{
  "arch": "coatnet",
  "model": "masked spectrogram model",
  "dataset": "Morse code for random letters and digits, with fading, noise and interfering tones",
  "train_examples": 26041,
  "n_mels": 64,
  "hop_length": 160,
  "input": "log_mel",
  "win_length": 400,
  "method": "simmim",
  "mask_ratio": 0.5,
  "loss": "l1",
  "norm": "layernorm",
  "norm_position": "pre",
  "activation": "gelu",
  "mlp_ratio": 6,
  "head_dim": 16,
  "fused_qkv": false,
  "qk_norm": false,
  "parallel_block": false,
  "inner_norm": false,
  "kv_group_size": 2,
  "patch_size": [4, 4],
  "conv_stem": true,
  "depths": [6, 6],
  "widths": [80, 160],
  "init": "xavier_uniform",
  "residual_init": "zero_last",
  "optimizer": "soap",
  "beta2": 0.95,
  "lr": 0.0011,
  "beta1": 0.95,
  "shampoo_beta": 0.95,
  "eps": 1e-08,
  "precondition_frequency": 20,
  "max_precond_dim": 1536,
  "one_sided": false,
  "adamw_lr_other_params": 0.0026,
  "grad_clip": 1.0,
  "steps": 6200,
  "batch_size": 128,
  "epochs": 30.5,
  "lr_schedule": "wsd",
  "decay_fraction": 0.4,
  "final_lr_fraction": 0,
  "warmup_steps": 1240,
  "weight_decay": 0.3,
  "adamw_weight_decay_other_params": 0.01
}
Rows from block 4 of a small masked spectrogram model, named by matrix and row number. Rows with one number belong to one channel. Each number is 200 + 20 x the weight over its row's rms, rounded and kept within 0 to 999. All counts start at 0.
After each channel's rows are labels from the 100 clips, of 14976, where the channel reaches its highest value: "top examples" is what is common among them; "lies over" is the class under the peak. Only what is clearly more common there than usual is listed. The data: Morse code for random letters and digits, with fading, noise and interfering tones. In brackets: how many of the 100.
# convs0: expand pointwise conv (model.blocks.4.convs.0.weight, 320x80x1x1), inputs 0-39
# convs1: depthwise 3x3 conv (model.blocks.4.convs.1.weight, 320x1x3x3, trained with AdamW), a 3x3 kernel
# convs2: project pointwise conv (model.blocks.4.convs.2.weight, 80x320x1x1, transposed), outputs 0-39

convs0.165,220,194,225,245,217,183,229,183,200,205,264,194,196,174,204,186,200,199,184,195,212,210,226,205,199,186,215,169,181,182,169,198,216,190,194,250,195,178,202,199
convs1.165,179,239,221,178,205,210,186,218,207
convs2.165,221,177,214,202,187,170,204,207,189,163,257,231,174,209,227,183,208,165,191,189,168,219,225,210,198,230,216,191,212,192,179,212,213,192,211,216,183,207,175,206
top examples: interfering tone (87)
lies over: gap (85)

convs0.1,215,227,172,247,160,221,176,191,237,151,209,196,177,191,195,213,229,196,206,221,205,176,230,194,188,208,193,211,172,221,179,199,197,188,207,175,195,190,205,182
convs1.1,207,200,223,186,224,227,183,190,233
convs2.1,210,197,233,208,202,198,172,187,176,247,181,199,170,185,159,204,179,209,179,204,176,173,217,209,208,205,179,201,177,169,201,211,197,206,224,157,228,204,194,191
top examples: tone: high (67)
lies over: gap (60)

convs0.121,202,193,189,196,181,187,186,207,187,186,187,170,210,181,219,201,166,199,167,209,178,177,207,202,218,168,184,205,234,164,197,177,174,170,182,180,183,182,202,164
convs1.121,182,180,200,180,187,217,167,170,209
convs2.121,178,171,188,200,208,160,193,172,205,221,208,206,220,214,164,223,154,198,212,232,183,219,199,234,174,195,182,189,235,232,203,194,197,184,174,199,212,199,194,207
top examples: speed: fast (82); mains hum (45)
lies over: gap (100)

convs0.225,159,190,194,197,217,165,233,199,194,198,189,199,223,222,207,216,167,233,194,244,225,208,236,234,187,176,207,240,220,167,205,188,170,175,222,171,199,163,206,190
convs1.225,206,201,197,200,194,208,204,215,257
convs2.225,199,211,200,182,229,210,185,171,229,217,203,241,207,214,209,184,197,210,212,186,184,179,194,241,225,180,240,202,193,228,200,229,186,206,195,202,215,211,198,226
top examples: speed: fast (78); white noise (40)
lies over: gap (100)

convs0.248,191,184,233,222,213,180,218,185,181,196,195,171,201,244,220,193,231,212,228,221,193,204,194,211,234,208,226,198,206,188,197,202,203,196,175,184,194,201,220,195
convs1.248,198,203,197,174,203,250,188,192,214
convs2.248,192,205,195,215,167,173,135,199,237,232,207,210,173,162,198,189,190,225,182,226,195,205,168,181,223,174,197,197,219,212,219,210,181,210,165,187,189,227,219,203
top examples: speed: fast (64)
lies over: gap (98)

convs0.110,204,213,196,216,202,185,223,207,221,208,230,200,226,182,177,207,196,172,224,199,191,197,217,178,229,191,208,189,199,223,210,163,206,203,175,206,215,169,200,185
convs1.110,199,196,195,259,202,204,200,203,195
convs2.110,230,209,208,206,193,195,194,199,214,173,216,180,194,157,205,185,186,201,214,202,218,226,238,185,224,195,213,215,195,192,230,201,216,198,162,230,194,173,199,185
top examples: interfering tone (94); mains hum (45)
lies over: gap (63)

convs0.301,212,205,210,219,209,182,198,198,193,162,202,209,186,238,180,187,178,227,202,193,161,237,195,235,195,186,199,183,216,191,190,217,217,207,158,172,208,231,205,190
convs1.301,203,165,186,207,168,180,202,174,193
convs2.301,157,210,175,186,194,225,210,229,209,191,207,187,213,176,194,189,206,197,225,201,196,179,196,224,218,239,218,231,215,221,198,166,162,198,211,193,213,181,198,165
top examples: speed: fast (92)
lies over: gap (99)

convs0.292,190,197,175,198,234,204,237,209,212,213,193,213,217,190,205,177,230,185,194,202,224,206,228,177,199,226,219,211,201,216,221,176,171,185,258,204,188,173,211,209
convs1.292,194,212,186,197,210,159,196,207,163
convs2.292,224,237,187,232,171,211,229,195,193,199,201,181,216,199,207,177,168,174,193,213,205,197,196,210,196,207,217,234,207,197,214,187,208,210,211,207,180,182,190,198
top examples: speed: fast (75)
lies over: gap (79)

convs0.179,188,191,235,198,159,209,199,198,220,204,178,193,181,223,200,218,217,191,198,248,236,198,203,220,177,178,201,204,166,200,212,198,172,182,185,176,176,196,210,163
convs1.179,228,188,197,232,196,202,238,187,197
convs2.179,182,200,184,171,195,214,190,201,190,185,166,217,193,189,192,214,193,217,226,150,226,228,231,196,189,198,193,191,230,196,196,191,215,194,171,155,231,209,194,181
top examples: speed: fast (60)
lies over: gap (60)